config.toml
loss = "softmax"
encoder_depths = [2, 5, 5]
max_steps = 8100
Rows from block 6 of the text encoder of a small contrastive image-text model, named by matrix and row number. Rows with one number belong to one neuron. Each number is 128 + 24 x the weight over its row's rms, rounded and kept within 0 to 255. All counts start at 0. After the name is the row's rms in percent of the matrix's.
Before each neuron's rows are labels from the 100 texts, of 14848, where the neuron reaches its highest value: "tokens" is the input token at the peak. Only what is clearly more common there than usual is listed. The data: drawings of small networks of dots and links. In brackets: how many of the 100.
# fc1: MLP up (text_encoder.blocks.6.mlp.fc1.weight, 1920x320), inputs 0-159
# fc2: MLP down (text_encoder.blocks.6.mlp.fc2.weight, 320x1920, transposed), outputs 0-159

tokens: "links" (85)
fc1.252 107 [ 83 164  97 124  93 122 137 102 118 149 139 132 146 128 127 159 104 165 125 119 164 156  93  90 115 154 150 128  90 104  50 114 136 162 108 140 127 109 161 114 165 150 148 140 123 141 131 154 138 110 127 140 135 177 104 122 145 162 115 111 117 132 156 112 129  89 156 118 111 125 114 103 104 120  95  97 112 116 118 139 108 131 131 132 167 132 113 137 130 142 109 143 114 122 127 142 134 130 128 134 118 130 175 106 155 182 142 120 100 123  85 112 130 117 134 124 147 125 145 112 132 148  83 118 129 175 100 130 141  88  92  81 107  64 118 144 151 160 165 130 105 125 122 162 125 107 123 177 178 175 106 122 122 156 171 147 118 117 111 119]
fc2.252 023 [127 102 140 114 177 117  91 128 136 118 128 108 132 140 187 144  86 138 129 125 121 128 127 122 162 101 121 116 145 155 136 116 128 124 135 102 129 129 128 137 131 137 121 112 150 133  58 134 148 126 130 120 131 115 115 127 141 129 133 119 108 118 128 125 104 136 118  79 121 162 135 140 144 126 232 124 135 172 129 113 128 154 137 190 130 145 156 105 143 136 123 121 157 129 129  68  93 126 140 127 156 116 115 125 128 122 110 154 105 128 128 139 146 127 122 141 141 123 141 139 160 131 103 176 122 122 129 121 123 115 144 204 179 122 108  74  90 124  96 118 139 134 137 111 138 110  97 124 137 140 162 126 168 102 117 118 158 123 133 180]

tokens: "loop" (92)
fc1.458 086 [143 131 136 106 122 137  84 137 187 108 106  70 173 139 126 136 122 141 126 144 140 152 144 127 176 117  93 131 191 146  66 128 120 150 135 126 169  98 122 114 169 115 127 120 122 107 105 144 102 138 155 143 137 137 143 143 135 112 125 115 127 145 153 138 123  81 132 109 134 119 129 152 115 124 114 119 159 176 128 145 128 131 153 171 133 109 148  50 133 132 129 134 115 153 128  96 118 126 102 152  98 129 150 189 142  96  93 125 175 123 107 123 138  89 151 142  96 138 153 122 124 129  91 159 146 132  92 133 177 102 122 115 126  73 139 147 150 145 140 112  56 146 150 128 150 139 128 143  92 152 141 154 126 129 135 108  89 109 119  98]
fc2.458 021 [146  82 133 181 114 141 121 141 140  89 131 135  95 122  92  84  86  88 134 126 129 118 121 101 127 154 123 157 145 135 128 171 129  62 123 137 121 103 143 160 104 137 137 131 115 150 119 110 122 137 129  78 116  64 112 123  99 145 132 130  97 129 130  72 183 126  98 152 116 175 121 161 121 120 127 118 123 105 128 152 125 118 113 129 143 242 133 127 132 124 124 152 129 130 164  93 124 130 124 111 139 119 109 130 122 125 148 153 130 137 136 161 119 147 107 126 119 135 133 109 116 141 122 162 144 102 142  79 128 184 155 169 107 147 146 146 148 117 110 122 175 122 138 160 121 158 119 133 107  99 190 129 120 126 121 115 112 124 166 126]

tokens: "black" (100)
fc1.318 093 [130 108 184 107 123 135 112  85 130 127 105 124 104 127 143 178 109 118 140 123 174 133 128 147 122 139 128  52  87 134 125  82  72 145  93 187 133  82 126 162 171 137 138 107 125 164 145 154 127 152 117 109  87 165 129 145 136 127 142 172 126 117 185 162 155 113 128 135 162 102 126 123 126 131  94 104 128 100 124 131 121 144 124 136 154  93 108 130 149 161 132  94 132 144  94 137 113  85 135 132 126 140 142 126 145 146 124  85 158 117 123  87 154  89 109 129 125  94  84 153 133  92 178 141 129 167 112 150 115 114 108  98 105 132 137 148 128 161 157 135 106  97 124 126 132 132 109  99 127 136  95 117 123 151 149 139 130 123 118 173]
fc2.318 030 [158 106 129 136 187 139 113 133  95 135 144 138 121 116 113 115 129 105 148 137 158 125 145 150 126 142 134  79 169 129 131 129 128 126 127 128 150 142 125 145 134 127 134 131 124  98 198 116 138 139  87 114  75 121 125 136 133 125 130 136 133 104 122 158 167 132 156 145 110 131 136 126 152 147 139 126 119 108 139 132 161  95 137 133 117  71 161 118 134 118 124 113 157 130  77 142 126 115 117 133  70 121 144 133 101 116 127 129 122 133 143 140 169 146 128 130  99 124 132 160 122 179 145 144 138 138 143 139 120 173 140 177 131 129 148 129 136 127 109 129 130 129 137  79 145 119 130 107 127 102 142 112 116 117 104 170 106 122 114 129]

tokens: "loop" (100)
fc1.761 095 [134 155 121 130 124 122 116 127 144 128 130 132 160 131 137 142 128 128 115 145 159 151 100 153 104 129 148  86 122  89  90 125 119 196 113 170 126 104 146  89 176 150 184 137 141 126 103 137 152 113 138 128 157 135 130 127 137 123 136  80 122 110 102 104 128  53 128 117 101 121 128 111 127 146 113 158 115 130  99 114 134 131  97 152 128  97 147 121 128 165 132 124 142 136  83 134 128 115 115 159 148 185 146 120 139 153 138  96 135 136 117 114 154 129 137 129  56  82 110  83 128 111 141 149 143  96 128 146 105 110 119 118 147  90 129 144 131 161 158  82  99 129  87 128 122 103  80 157 145 164  92  85  98 134 142 137  91  99 112 102]
fc2.761 026 [131 131 143  49 128 125 135 122 143 141 132 116 131 140 135 129 126 138 127 129 109 168 117 116 131 131  25  75 164 131  97 128 125 128  71 121 121 152 118 121 143 180 131 145 177 152  77 206 137 127 156 161 132 137 126 116 160 137 146 120 104 127 137 133 145 118 123 109 114 129 133 112 114 127 170 170 132 117  94 129  96 149 123 138 134 101 129 119 123 183 132 119 132  78 107 127 129 121 142 134 112 130 134 112 130  89 132 140 134 117 135  55 144 128 171 251 126 109 125 136 145 103 131 130 130 143 130 116 125  63  93 116 127 130  88 119 132  72 129 134 113 118 125 105 109 107 127 149 128 129 103 101 132 148 125 123 125 109 123 116]

tokens: "loop" (100)
fc1.436 089 [120  94 133 116  77 100 130  94 137 122 151  88 116  95 148 140 155 171 136  98 159 137 123 133 112 149 118  75 137 143 150 106 146 189 109 134 165 109 155 125 150 154 132 153 134 103 146 130 102 130 109 110 132 193 129 130 163 128 114 134 105 141 159 145 144  87 130  96 149 114 145  98 124 185  92  75 118 117 107 128 132 159 160  97 161 107 111 119 137 161 151 137 148 123  79 150 161 124 114 156 164 186 162 123 164 160 126 126 138  90 125  83 186 129 148 127 133 129  56  74  99 111 143 127 161 128 113 100 140 101  92 136 128 113 113 141 168 135 148 112 131 105 129 129 163 121 128 163 144 155 106 101 171 162 137 117 116  60 133 139]
fc2.436 015 [127 121 121  79 124 145 138  94 197 125 131 162 104 138 124 121 133 117 129 130 129 133 128 128 122 140  85 126  54 126 115 129 122  89 120 127 117 159 121 134 123 129 155 142 130 122 122 186 127 133 151 117 136 129 126 123 106 126 133 130 125 165 128 130 177 121 118 120 130 140 122 121 136 135 125 121 130 121 113 157 105 139 125 142 132 124 115 123 127 248 131 123 127 131  86 124 129 117 122 132 124 156 145 115 150 126 127 128 127 125 121 114 136 209 176 134 117  59 119 129 117  65 128 128 151 122 171 132  44 118 122 125 126 118 102 135 169 124 115 137 128  99 135 128 126 102 124 137 119 115  58  98 161 121 127 135  99 109 139  14]

tokens: "loop" (100)
fc1.57 090 [126 136  84 124 124 119 149  76 144 154 118 126 115 133 127 154 109 119 128 142 173 156 107  98 135 160 125 117 137  79 111 126 121 157  98 135 161  93 140 125 135 117 144 133 161 122 130 171 149 130 145 119 172 176 162 127 147 158 117 124 134 140 125 130 107 119 131 123 123  96 115 111 134 137 128  95 135 114 136 168 126 132  71 190 131 112  87 112 127 171 132 173 137 127 119 113 163  95 138 165  84 182 191 114 134 184  92  91 129 145 126 109 131 128 128 112  96 105 117 111 120 119 153 161 128 153 122 156  99 128 110 116 118 129 152 122 128 166 118 126 120 131 115 102 165 146 111 132  89 145 112  94 120 122 155 120  73 141  91 128]
fc2.57 012 [129 127 128 130 125 128 179 105 188 128 129 129 114 197 124 112 127 124 130 129 129 137 121 131 119 142   0  89 121 126 115 105 130 132 115 122 135 131 118 130 124 128 137 140 129 125 142 225 125 155 169 125 130 133 116 128 122 130 132 139 113 128 130 131 172 100 116 127 135 125 129 112 124 111 127 125 124 116 108 138  99 133 108 209 138 125 126 127 122 186 149 126 126 134 108 120 136 122 120 132 122 140 173 130 140 128 126 124 127 127  90  84 167 139 146 136 125 122  98 125 120  91 137 112 145 125 139 127  83  92 107 121 124 126 127 138 171 121 124 137 129 115 148 131 123 126 125 134 119 126  92  85 124 113 129 138  68  99  82 122]

tokens: "links" (64); "groups" (22)
fc1.272 090 [138 144 128 164 132 135 134  94 150  97 128 123 152 140 149 175  99 122 186 128 136 143 133 131  93 127 113 112 129 110 121 100 140 134 127 127 164 121 154  89 148 122 118 117  90 113 149 179 102 121 173 143 129 145 141 136 116 106 130 131 110 141 145 155 133 118  97 151 156 102 142 154  97 148 119 102 150 139  74 138 122 132 129 136 115 104  91 125 127  97 138 139 123 102 108 130 154 142 148 147 127 148 157 127 169 153 110 123 161 128 139  85 128  93 136 175 117 131 114 107 158  89 115 132 137 135  83 172 126 102  88 142 148 146 128 162 164 166 144 119 129 165 113 133 112 129 112 133 108 165 116 102 148 165 148 142  96 132 120  90]
fc2.272 014 [119 107 131 139 109 157 136 115 156 121 165 141 110 151 119 130 132  88 122 128 123 105 155  98 131 142 131 136 106 133 129 141 124  87 129 122  87 131 103 144 122 128 128 132 130 139 105 108 111 114 163 111 141  54 103 138  87 133 145 130 102 146 128 108 170 155 119 165 114 193 125 130 123 114 122 131 111 183 131 159 117 101 128 104 129 168 127 150 152 125 118  87 147 131 129 139 129 123 126 117 135  90 128 125 125 127 130 139  84 136 167 141 119 129 133 117 138 119 128 116 124 118 106 137 167 128 124 111  87 155 167 150 111 127 140 133 152 135  93 134 138 106 129 147 129 140 126 143 137  82 152 141 146 113 136 132 127 101 127 143]

tokens: "links" (55)
fc1.692 097 [196 127 127 136 116 166 127 103 133 132 123 130 128 130 121 119 117 129 144 168 138 137 162 135 115 148 125 111 111 114 146 134 127 162 122 172 118 128 124 122 146 127 187 120 143 106 154 142 138 147  92 115 151 127 149 148 156 133 135 125 114 123 132 151 139 109 160 138 123 113 145 143 132 136 103 130 106 103  93 111 128  80 127 127 126 112 100 150 111 128 132 165 138  98 123 172 157 145 109 124 129 162 109 132 142 127  92 144 125 141 150  91 156 128 100 123 121 100 116 161  95 129 117 106 186 157 134 149  94 126 115 128  98  97 141 180 124 127 131 128  74  99 131 109 129 131 127 116 108 112 100 128 132 106 145 134 124 115  85 122]
fc2.692 088 [136 107 157  72 154  97 125  93 120 139 118 118 137 152 146 110 157 134 106 129 119 131 138 166 127  72  90  87 139 130 131 114 114 141 112 186 153 161 125 131 152 153 125 124 112 113 114 146 123 138  80 115 113 100 139 123 153  90 140  91 145 139 123 185 115 136 129 109 119 106 111 125 175 142 186 139 106 154 106 139 149 168 142 130  95  90 142 110 130 139 143 129 162 127  99 104 148 129 142 148 154 191 137 119 138 118  76 131 105 133 143 136 179 154 122 131 122 114 131 152 130 119 147 117 118 127 171 111 112 120 122 179 157 137 124  61  94 128 114 166 139 113 139  54 137 122 130 123 137  89  97 111 140 122  95 142 148 106 107 125]

tokens: "white" (100)
fc1.696 161 [149  90 123 105 105 101 128 127 117 130 173 124 147 145 126 182 143 102 130 157 108 175 156  72 116 103 139 109 114 139  87 130 123 185 122 165 156 118 165 125 144 156 134  93 153  85 111 119 183 111 156 125 132 143 136  96 147 160 108 145 126 129 141 133 118  92 177  63 152 120  99 132 101 136 149 130 137 102 112 141 112 129 128 141 116 132 135 140 132 130 139 124 125 126 140 133 124 128 147 110 158 161 152 123 147 125 121 107  85 104 132  97 131 118 140 167 115  95 117 150 157 161 159 122 114 133 143 162 131 102 103 126 138  34 127  82 141 124 105  97 127 121  97 124 128 109  81 127 121  98 125 115 165 134 132 132 133  90 117 145]
fc2.696 488 [101 155 125 169 130 150 123 140 128 107 100 130 128 126 133  61 115 161 127  99 151 118  96 159 131 155 128 135 135 149 157 113 130  97 136 112 110 144  99 126 117  93 115 146 119 157 138 109  82 137 118 100 113 109 128 145 104 112 142 111 118 120 137 115 134 152  90 188 109 105 180 128 146 106 107 125 135 139 133 141 128 140 112 117 152 142  97 116 107 122 115 128 114 156 135 108 138 129 118 133 129  88 101 132  88 125 137 156 134 163 128 152  92 122 128 103 123 162 132 115 114 122 104 146 156 107 123  97 130 153 136 118  98 206 130 193 115 134 144 153 143 131 152 145 123 162 181 128 125 145 151 157  82 117 125 152 112 145 143  96]

tokens: "black" (100)
fc1.442 091 [ 96 134 133 108  93 142 124 112 180 105 130 118 135 110 171 164 128 180 137 127 128 140 138 105  83 105 133 107 105 160 125  93 110 161 150 137 128 139 147  94 137 137 119 102 130  95 176 142 116 128 188 146 147 153 130 121 142 140 146 149 150 117 172 128 104  71 126 136 166  94 151 129 123 163 132 116 123 127 145 120  91 121 132 104 135 124 118 119 117 142 131 140 130 155 139 115 122 122 124 139 106 161 163 128 114 129 131 108 117 117 112 126 153 147 126  84 132 142  80  91 128 104 146 177 148 179 120 165 107 129 105  99 143 116 156 136  84 169 149  79  95 135 120  80 147 129  96 136 161 129 107 121 116 131 141 125 113 110  92 100]
fc2.442 027 [150 119  84 179 127 126 101 149  73 123 132 147 118 141 129  82 158 124 145 132 137 145 223 154 131 128 145 136 127 134 151 140 125 128 129 110 116 131 111 108 127 126 128 139 136 105 105 115 126 137 131 116 123  81 124 119 136 111 113 129 119 123 127 148 161 146 127 127 128 213 133 121 149 145 104  99 129 112 128 152  98  97 146 139 129 124 129 105 131 207 107 110 131 136 128  72 114 128 130 132 130 127 121 118 125 126 148 147 141 129 136  80 133 123 125 104  92 118 126 133 122 143 128 198 170 157 131 134 113 184 158 128 133 134 120 117 128 108 112 151 132 127 137  93 123 133 125 141 128 105 136 122 115  99 106 142 115 111 102 126]

tokens: "black" (98)
fc1.270 093 [115 160 154 101 117 110 129 122 137 118 135 120 134 137 138 130 124 120 140 129 144 155 137 130 146  97 129 105 132 157 103  90 126 199 132 130  95 121 127 168 167 136 132 141 124  90 133 144 131 105 177 136 144 142 106 107 140 103 131 134 127 139 131 114 131 100 145 150 124 114  69 105  78 140 117 122 119 124 159 150 101 138 118 149 126 105 157 102 122 155 136 131 139 117  78 137 152 105 136 156 139 213 157 140 207 172 112 126 122 107 122 127 145 124 160 128 124 116 110 122 173 161 124 134 132 110  95 195 136  69 107 116 139 105 151 178 128 151 161 100 129 125 117 103 135 102 117 129 121 134 109  63 127 116 166 135 125  78  84 113]
fc2.270 028 [120 128  63 138 144 142 127 136 116 183 145 148  92 118 114 102 146  69 131 135 109 129 172 163 126 158 161 120 145 122 131  97 133 144 119 130 131 173  99  82 129 127 130 131 133 125 132 128 134 144 118  85 127 132 127 127 138 113 137 129 135 157 122 155 136 172 139 126 133 148 126 111 141 150 125 140 102 127 120 156  47  74 163 131 120  86 141 139 110 122 124  99 141 104 134 123 190 142 136 143 106 127 115 141 137 115 125 131  86 124 153 103  89  88 154 144 171 102 123 160 131 157 160 108 145 137 113 138 122 178 133 126 152 129 129 127 111 122 126 174 123 102 131 105 113 109 139  87 148  55  90 128 133 119 127 154 127 105 121 103]

tokens: "black" (100)
fc1.466 133 [106 133 160  78 127 147 102 131 141 116 109 160 131 151 140 176 104 152 106 129 165 132  57 133 130 108  94 111  85 136 137  87 104 144 119 140 124 127 109 116 150 115 130 136 174 150 172 140 129 119 109 179 173 159 143 135 106 156 133 131 121 137 128  90 122 110  99 135 145  78 115 132 170  73 152 138 145 133 122 148 155 150  90 167 123 123 129 131 104 157 113 133 120 158 113 167 110 132 116 133 134 173 119 125 144 130 128 114 148 145  92  93 136 133 148 117 122 156  99  96  84 110 120  87 119 126 144 115 114  88 142 109 105 139 138 147 128  94 167 126 147 139 130 115 115 127 123 145 110 150 123  73  95 112 154 100 156 117 105 115]
fc2.466 287 [148 119  91 186 132 122 118 146 128 134 138  95  99  99 103  87 138 111 137 123 112 120 174  99 115 137 178 153 143 116 109 158 160 112 130 131 127 124 165 129 109 131 101 135  81  99  90 110 129 148 120  94  89  88 100 125 123 133 103 122 138 110 102 133 129 158 124 107 121 170 134 144  87 183  80 118 117 125 137 111 120  96 142 109 122 138 151 114 144  88 123 110 131 117 141 105 151 123 138 118 111  49  94 123  99 116 118 169 115 133 140 148  81 118 116 145 123 100 140 147 146 152 128 149 184  95 129 126 149 199 144 159 154 128 139 143 141 148  72 122 136 128 138 137 116 145 118 118 144  83 156 162 141 136 125 157 109 100 164 147]

tokens: "links" (64); "4" (36)
fc1.232 094 [146 132 129 134  99 107 131 116 111  96 118 107 127 103  73 141 139 127 131 110 108 158 109 149 135 138 132 146 148 121  68 152 113 130 113 124 151 132 152 120 157 107 165 154 128  95 100 155 147 130 129 135 126 126 142 117 113 163 131 147 122  98 140 128 116 105 148 104 136 180 127 143 130 135  86  92 175  74 117 124 124 130 121 139 137 141 132  82 172 152 125 181  96 165 142 126 161 134  96 100 125 148 172 152 169 164 153 112 119 107 116 109 190 147 128 149 124 143 146 155 125 107 151 150 124 151 122 114 145 126 125  63 119 149 134 180 174 141 138 159 112 153 175 164 107 138 116 150 130 146  98 126  87 150 123 122 109 111  93 111]
fc2.232 064 [ 99 103 135 111 142 175 121 102 161 136 127 127  99 166 130 143 131 118 101 127 128 103 112 127 134 118 103 110 125 144 172  81 117  99 140 136 114 146 121 111 128 115  97 129 132 128 107 136 100 121 108 138 121 114 129 149 124  93 141 111 128 174 115 125 158 135 120 123 140 130 128 151 133 116 160 163 126 187 129 152 186 130 129 129 125 104 119 128 141 113 134  92 159 103 111 138 128 101 161 122 130 113  75  90 125  66  85 133  75 134 128 149 103  97 129 116 109 112 124 128 123  99  94 154 141  71 168 136 109 119 135 215 129 141 116  80 124 129 117 106 135 132 110 111 156 156 133  98 126 103 140 156 195 102 140 133 140 108 145 144]

tokens: "links" (41); "8" (33); "10" (26)
fc1.520 112 [119 149  99 136 146 141 168 148 151 173 133 133 138 130 143 158 143 132 114 142 134 135 137  86 129 168 124 139 102 128 103  81 134 160  90 153 145 132 190 135 156 131 167 163  94 124 127 138 112 129 137 111 170 124 144 126  97  89 120 116 106 156  69 107 149 105 125 129 138 134 124  97 116 154 127 146 109 140 101 176 137 135  90 126 134 126  82  96 128 128 154 102 118 187 116 149 133 127 123 162 106 161 119 165 111 178 106 103  98 107 126 129 119 120 144  55 146 116 115 133 134  60 151 132 132 134 123 125 124 139 107 116 129 103 107 133 170 134 115 131 126 135  65  94 132  92 105 165 148  95 100  90 173 116 148 139 130 144 142  64]
fc2.520 108 [130 122 181 112  65  91  96 150 129 122 112 120 111 114  75 126 158 136 125 118 149  95  84 163 154 116  92  82 176 159 145 168  98  92 147 129 136 119  68 114 119 127 121 120 119 147 139 110 146 126  74 164  77 118  89 128 142 146 125 158 163 124 124 128 132 126 117 115 113  80 151 127 128 121 141 176 129 101 130 108 119 128 169 126 157 132 160 188 104 158 131 189 106 117 175 132 123 127 124 112 159  99 141  81 143  91 159 150 157 130 119 151 130 155 105 163 123 135 131 134 126 173 115 128 122 137 153 114 134 126 116 132 114 130 128 100 118 122 147 130 142 119 171 167 110 191 152 115 120 175 145 158  82  78 127 132 123 168 100 181]

tokens: "black" (100)
fc1.361 094 [121 105 112 150 134 115 108 116  96  82 129 136 169 100 133 119 119 128 128 140 136 165  87 132 118 144 128  70 121 117 107  93 116 187 129 106 196 132 123 119 165 139 155 105 120 138 128 130  93 126 111 125  96 142 152 145 131 100 133 122 109 188 112 172 145 127 177  98 139  75 123 132 127 145 136 129 153 130  96 141 125 142 124 175 131 120 129 127 129 150 162 170 166 158 141 132 138 135 122 138 125 146 147 112 164 108  93 106 146 116  93 125 140 119 136 146 175 147 130 137 104 133 172 122 153 108 125 154 127 134  99 129 154  93 174 128 159 151 160 141 150 102 120 120 161 116 160 127 115 127 121 101 143 158 181 167 138  87 118  90]
fc2.361 032 [127 130 101  92 131 126 150 120 123 164 143 127 123 140 117 121 158 132 127 150  82 104 165 122 139 127 121 126 133 121 128 121 120 129 107 143 138 146 124 114 133 153 126 141 154 122  49 135 129 105  79 125 128  69 142 127 130 116 139 104 133 166 134 166  68 141 127 133 120 161 126 102 132 146 119 138 126 151 140 161 131 184 126 133 121 119 142 113 169 154 118 118 127 131 119 143 126 145 125 129 113 128 122  74 148 128 146 134 129 127 179 118 149 121 139 149 123 106 130 172 124 110 136 143 113 126 133 136 143  92 127 178 128 173  36 111 124 144 130 133 128 106 127 102 117 134 123 127 124 123  92 131 148 130 123 148 194 163 131 117]

tokens: "loop" (100)
fc1.648 094 [130 111 129 124 131 136 128 119 130 106  98 133 109 149 147 111 127 108 162 134 139 120 115 128 139 136 118  77 103 109 139 103  80 144 114 158 149  88 149 156 127 128 122 136 117  82 109 140 128 100 139 122 117 187 138 169 106 112 169 144 128 177 119 161 147  90 133 130 128  54 129  85 129 133 120 137 133 131  96 167 102 163 151 124 131 132 142 112 128 169 165 120  94 137 113 134 152 120 111 155 107 124 110  97 162 140 118  89 123  68  94  77 133 131 133 143 108  93 102 132 109 120 143 154 130 135 164 135 113  99  81 151  99  87  96 131 123 134 153 128  98 109 122  87 132  95 129 147 125 112  92 112 109 133 118 145 140  84 150  40]
fc2.648 013 [115 128 123 135 100 170 170 112 155 131 131 164 123 145 137 113 130 125 115 131  95 125 129 109  86 138 111 128 132 125 108 129 126 109  57 115 118 153 139 127 137 124 167 138 140 150  75 132 125 106 112 131 161 110 152 139 109 130 178 111 110 155 159 127 132 130 134 152 126 159 126  89 117 124 111 145 121 135 114 122 153 156 101 111 129 127 107 103 160 128 128 153 128 131 108 182 133 149 120 107  95 136 131 131 126 140 126 122  68 136 167 124 133 108 156 146 130 121 124 122 105  95 147 121 135 142 136 113 115 110 127 110 118  91 117 157 154 119 129 147 125 127 130 127 121 136 158 132 131 124 103 132 154 131 133 123 109 103 146 118]

tokens: "<end>" (100)
fc1.285 092 [141 156 124 127 128 119 120 130 109 130 131 132 157 108 167 114 106 102 131 140 141 147  98 149  74 123 116 121  96  98 116 102 127 190 139 123 127 100 146  87 124 108 129 133  89 160 165 143 109 142 127 115 153 141 102 130  93 131 135 153  98 169 133 168 128 105 154 104 163  99 121 117 122 147 136 136 115 132 120 123  89 132 134 115 126  75 111 128 155 152 128 140 128 134  78 133 127 151 130 138 163 175 124 131 139 156 121 130 144 121 144  95 148 102 126  93  98 107 159 108  71  94 130 165 149 201 119 136 117 139  77 127 129 114 164 162 115 167 123 106 104 100 126 123 151 109 134 138 130 137  82 123 142 138 149 147 153 142 120  75]
fc2.285 044 [125 141 136 127 181 106 156 145 145 134 124 127 168 128 165 142  99 130 125 125 115 141 116 119 149 128 126 130 120 127  98 115 150 125 125 118 156 134 147 155 127 132 106 124 123 140 125 132 135 122 130 120 103 165 135 123 125 125 119 142 107 115 111 124 106 128 133  74 109 112 159 108 122 136 126 131 129 115 115  50 151 142 112 132 130  88 126 107 103  88 143 137 126 134 105 145 129 127 131 115 143 125 125 125 127 120  97 122 125 122 114 132 201 111 104 159 125  80 110 128 138 204 173 102 133 141 122 121 138  77 106 102 132 131  80 108 123 125 122 115 123 143 165 125  79 172 125 140 151 211 104 117 142 152 130 118 172 146 134 150]

tokens: "links" (88); "random" (12)
fc1.300 094 [108 170 129 141 136 116 126 114 133 172 120 108 142  76  78 141 184 169 147 124 116 128 119 130 128  97 126 143 115 110  73 115 145 156 130 102 130 135 115 130  98  80 122 143 168 129  97 130 145 125 145 145 126 110 100 107 158 116 121 146 174  92 135 133 150 132 144  81 151 118 153 114  96 163 115 111 115 104 143 141  90 132 163 142 126 137 166 125 161 132 135 171 145 127 126  84  99 128 122 144 114 123 126  65 148 140 137 161 141 146  87 118 121 133 155 165 110 123 142 168 143  92 141 129 111 111 131 132 153 127  80  91 178 100 102 109 136 134 151 140 130 115 114 109 111 134  92 152 137 182  91 112 124 146 180 130 125 152 122 129]
fc2.300 022 [140 117 112 157 188 152 126 150  84 128 124 175 119 111 110  94 156 115 149 133 126 141 122 144 104 155 136 127 181 122 128 117 148 111  82 119 146 156 115 107 134 117 133 124 117 133 149 104 140 114 101 119  95 125 145 136 106 124 128 123 132  90 118 186 129 150 150 133 114 127 174 114 135 143  81 125 117 103 120  82 122 118 120 105 131  69 124 100 126 131 113 135  99 142 105 131 119 146 113 121 114 121 127 139  97 137 126 124 153 138 153  96 225 134 124 169 120 138 135 141  81 139 154 138 146 150 136 114 136 142 129 105 121 168 113 180 120 103 128 161 105 142 155 120  87 142 170 124 130 123  99 140 100 131 130 163 129 150 128 108]

tokens: "loop" (100)
fc1.241 092 [117 156 129 118  81 126 129 103 110 111 122 118 131 131 131 160 165 156 125 128 193 143  96 134 132 133 118 100 132 124  96 109 117 153 127 118 152 123 147 153 130 125 158 131  95 118 135 116  99 133 152 147 117 167 134 173 126 133 120 118  74 128 136 118 128 116 192 140 150 112 117 159  95 133 103  81 132 111  89 119 128 160  91 133 133 106  80 117  98 131 154 166 138 159  80 140 175  99 140 164 170 134 162 118 172 147 126 121 145 136 111  98 140 131  84 118 133 167  96 144 147  94 163 151 125 129  99 155  95 110  92 123 126  79 147 128 156 184 186  99 112 157  75 127 156  97 151 133 146 149  83 130 123 133 160 162 100 110 113 124]
fc2.241 010 [124 127 167 123 136 136 135  80 176 166 131 123 121 125 126 131 125 128 128 129 126 132 107 125 118 154 101  83 126 128  93 118 131 133 120 124 133 139 120 135 128 137 134 141 128 125 126 211  78 130 150 124 133 128 132 126 130 172 167 128 133 120 138 134 150 107 121 144  94 124 147 126 123 132 124 130 124 122 111 129  96 139 110 153 138  63 126 121 130 129 159 112 122 140  84 124 127 106 118 132 109 136 233 128 140 132 124 120 128 128 123 108 143 168 169  91 121 125 124 122 130  74 140 125 123 127 130 128 126  80  96 121 123 128 125 134 145 157 133 139 129 133 138 126 125 108 128 150 120 129 119 112 112 115 139 125  90 102 120 127]

tokens: "loop" (100)
fc1.688 106 [137  88 138 142 104 122 140 111 122 135 140 103 158 139 130 143 115 115 127 164 136  96 122 120 101 123 118 108  92 125 101 141 121 175  90 146 130  70 176 115 156 122 115 155 118 112 119 180 116 146 169 144 142 130 115 139 152 137 121 101 130 127 159  94 123 105 120 124 130 115 131 160 102 167 112 147 119 119 106 130  92 151  79 141 152 139 127 118 112 136 189 142 119  91  98 125 135  89 109 149 154 115 160 102 127 146  93 156 139 107 132  99 149 110  84 154  70 114 129 149 149 103 141 147 141 160 116 129 139 126 119 129 151  74 148 131 169 175 120 112 132 133 110 114 129 114  90 135  97 149 128 112 127 147 153 133  99 109 126 144]
fc2.688 058 [121 148 137  98 149  98 115 124  72 140 119 130 145 126 134 143 125 125 120 152 139 125  73 214 129 123 121  75 122 139 163  95 123 160 148 164 144 127  71 126 135 143 129 127 139 136 139 123 136 145  94 109 130 148 128 132 132  77 133 130 190 148 143 148 121 128 141 126 164  96  87 119 167 129 198 133 130 156 137 141 160 154 131 199 116 121 136 150 117 129 125 125 128 133 127 107  95 134 121 173 125 181 118 143 127 103 101 118 143 131 126 174 136 149 133 117 161 142 135 144 100 129 118 109 108  95 135 132 141 125 105 152 120 172 139 104  81 121 150 147 131 111 141 103 150  85 114  93 127 131 121 102 115 118 113 133 131 154 127 113]

tokens: "white" (100)
fc1.486 164 [115 162 115 114 123 115 117  92 126 134 115 107  99 122 162 135 105 155 131 151 108 168 136 136  79  63 148 123 135 128 128 102 123 131 141  85 131 132 128 109 120 132 120 142 112 146  70 145 148 151 130  99 161 149 113 112 145 109 142 137 145 134 162 116 135 111 127 105 128 159 113 133 148 145 172 113 160 135  78 141 111 132 125 183 159 130 131 107 161 138 109 130 150 126 128  81 130 135 108 144 130 113 145 143 153 170 126 169 114  98 111 107 108 132 143 137 159 119 167 109 144 132 133 141 144  99 113 131 137 145 112  84 168 118 155 131 113 138 129 144 134 132 139 124 148  76 106 135 156 122 120 105 142  93 117 145 125 111 169 105]
fc2.486 480 [144 102 144 162 129 160 137 165 102 109 135 141 162 133  73 101 152 113 130 131 149 108 123 100 149 179 125 146 126 129 140 148 146 112 128 195 107 118 121 144 141 128 125 105 117 117 174  98 124 106 122 126  65  88 131 130  79 151  80 119  95 118 111 131 129 133 131 157 127 109 157 148  90  97  85 159 115 100 183 141 142 110 117  74 107 130 119 145  98  82 144 131 110 111 129 148 144 103 150 102 128 126 110 108  92 102 129 109 139 156 168 143 133 132 118 124  76 134  88 148 116 131 128 130 131 146 142 122 127 125 143 145  71 140 135 150 140 117 103 113 133 111 121 144 102 178 157 127 111  99 170 159 105 150 140 112 152 141 122 151]